Rows from block 2 of a small image classifier, named by matrix and row number. Rows with one number belong to one neuron. Each number is 128 + 32 x the weight over its row's rms, rounded and kept within 0 to 255. All counts start at 0. Numbers have three digits each.
After each neuron's rows are labels from the 100 images, of 14848, where the neuron reaches its largest size: "top examples" is what is common among them. Only what is clearly more common there than usual is listed. The data: scattered letters and digits in many colours. In brackets: how many of the 100.
# gate: MLP gate (model.blocks.2.mlp.gate.weight, 1360x512), inputs 412-511
# fc1: MLP up (model.blocks.2.mlp.fc1.weight, 1360x512), inputs 412-511
# fc2: MLP down (model.blocks.2.mlp.fc2.weight, 512x1360, transposed), outputs 412-511

gate.110:178053160137127081168139108189122125114117100083122129083170115118106111136116108092178116121191100073115089129150128158157124146181114118154120107121148038167094149122204120095103160150086144168076083175115140119113107163181117067166177167113114111167038171098152094155117111096173107142118153086092
fc1.110:083142088075052118152165147125131143120092159153102125169167110131118132127152175166042162147116143133132148126136132125143083143065125129092164129166104146106142123104107105138073101157093106160130096116159124152126131195083095172136073078164117167116117115139164122152160116122076104182150083173094
fc2.110:089094110121148057148191099163105130175117107073066134100147125153179184131086090123138162146173105136187135097084137085148148131201106079110216121102140064115190110143060097135154150165132096122141083102101107149147128147149057106138156149107166116152131134108118102152122189073171105164149062090072
top examples: the character A (30)

gate.307:120095118099133158132141105162096138140195118142122162131095140165133151164123160184124080084131129192131147175096090136106140112133167170071123104125130109128117150162135112164095117151093112156116170072090116133169084135146150161124133143131167081156130097103111133156162126095135062162122104181122
fc1.307:109200169161126130102157187116119123097128124099164105055170137155116128033111131100135138061113153125130117162158191103101144143134097153229191123130107132149154105076064109142184096184206107097182108120202133126138160143116148144078129112135148139079136165179093160134132077153156188159109117093088
fc2.307:080158167095099131100133064121119157123102130151163130114146130143164159123134119068139094082172118162119093112099121102153110092075099071134134057122103090083193110114083136156104135179175101126137148078115151114154076141114162113165137195080153194086118129121117092085111082145081126148116080078175
top examples: red (64); the character S (36); largest: S (27)

gate.213:135130080161090122163114152149113154069107122085077130129160081080109165066158162127093146082096066062127119080147127117111083091105127158128116106109139137125105167128154169125118131079165110130171117096079122147063129166175144162147171143150120141123128088035091102142157090127113160141255099180069
fc1.213:139194113130151117159116136103131128124067100105115105137102133079123171110127163100088137166099145068142088119118167111193141147138126134126119146148184114132085163139172100087114079096143152118103094096155182097149138197156142164219159060136133105096097148139110111101150054114121083141129139218086
fc2.213:133201123049105142163145113096134068074113147072132109146119163151175116102106128167108113115096171099131114134104134159135135116156125118116166155157102143085106175179195134109191107132086145110156076197162108183122136120146112117110152090115184113139129099078190122142096140125133144081124153158083
top examples: red (68)

gate.499:077119149118117120137112109116155150111113147112156084109135177146137156154102088149149131111189052106165178128088109141087122105148143130124166152109119116159141121144077118154108118173181155120138097127121090110138161147127150135104138138086107153117116067129103121128079149111127118066116155130139
fc1.499:088169101100118150137135142140087132151158130138131132114121105116123091140144076175118180143185125170163125186130169120103130137131147132204191145135127086171121157210086084180092139107123185115154178165143109123122149130102149177044111185105122144118123115134093114193190103135075117171111124126118
fc2.499:123084070105125119147100174097145139145085124141124192144097144108109078136105138097192121098137129189094127084136136153108116172092077081086109175195124152130114093126113119096107113103085120107167140129177134139139103116155086105138085167131157143176152175137170177142119090144097110103132145093174
top examples: the character A (26)

gate.59:137062133146172105136148118124132087135193126156094132165087118113133128145096100111068144181174100062114113111140126115165157125152087119114115057172148146089168130156159179179106122138168138121083131128135109144140113129182148161125185088132157134135160164093147112188127126129151143140122082131101
fc1.59:146149169125182127129157130119156150146131085154157141179117125128122147191117103149088164206043151098182124122164215126142157127097122164110166075127159170133126162099103149152121157166158150095127096114153125141161114121113102156127134181096095100168105139118119143191106093050162123078082157203082
fc2.59:126114099114170044150133171118123098087142157139131114142131196130160133125214106072131118153066135143117080144142114168114122149122142072126150146092120108167132153112128090163130161178139153150161132129145081116133117068148169085163109124149157179165073123097094194160133124132122130121089085088142
top examples: red (67); the character X (34)

gate.45:081128174107136193128124164120177127135097130071121138094095169137187135101219131183192091165174147113120097130146097134140085144142146118176131118099131023174164206100146163169137190175095099123132145129134117141132136144121119149169074039137123126107138140125126136091108128073139181116075085175108
fc1.45:131110119096029084147132090139151192113159131143098088100113107118088136131068120124078157085102101145099145155154094134117158187089077082145087064140058153154060129194145143108126098121149133099144097114087160159144107119187129132106164172165149140125125090156120125127111130124093073154185145174104
fc2.45:122199121100097107146130091186121119114172141063117150104134141134126066188110112152119129129158134165092102153130151112178145146075108158124127099144114110138127088105158108100135157200110138136094209101149164036114061148133095110128139148190098094093167121162103125152126137098166065136111126122166
top examples: the character A (49); largest: A (43)

gate.620:088146166187163153159156139139110133203093136162170124119205123126093186171107128112165143138146071113149101135129147128122097157175189134110133102124158113177128126141129087135147079116101165147120136132112140053174147138088096171138176106140154084072062146091093106153196119089141175163111137147074
fc1.620:134151078152152157148178164079074153096143134091145114096139154135125135115140151118111184150137094128145124143151100127101126124130136094152128098107121115095111151217092087126148094160135101191123098109088100065161160119093112116159138130138153094145134143085106135130162108073096169150175111103057
fc2.620:098165151087134127125135131077138124129167150114132108169186080176158139069072106142194169187111101131125113116156115110122105100162144134161123182135133113178089140083148133114121128119152140116107147119095196134126121082161120134167190079175181179122113083114188115157161166143117135135167109147109
top examples: red (65)

gate.42:147126161124060184116126159080149164136120150169091091121137145042159176153122115193097139168103171158112083168115160154089112089149108101118145118139133099145126217141162131186096122130140122153141139133151145167134119182127124166167151159138099134099157113153101096138049146085167159127124163141095
fc1.42:112066099124149194074172120149109110127172118089102097152111183104161136083170185175145111168127150084188104103131120192164113160132096135107149089063128102164134142183069114114111136137156158073095209155148135149110149139145077166134119119108135106145152156138177178146104138183124160107175122170156
fc2.42:155120170166109088077135211153174157133130102127152151100123084110117144132110105168066142133117093132112089088166153135136138100065081136115157071118201030145139123133173125130127149124159162157142133105135125150147121065177162128104120131145133073097138138176111077128101054086148162147178113180109
top examples: the character A (32)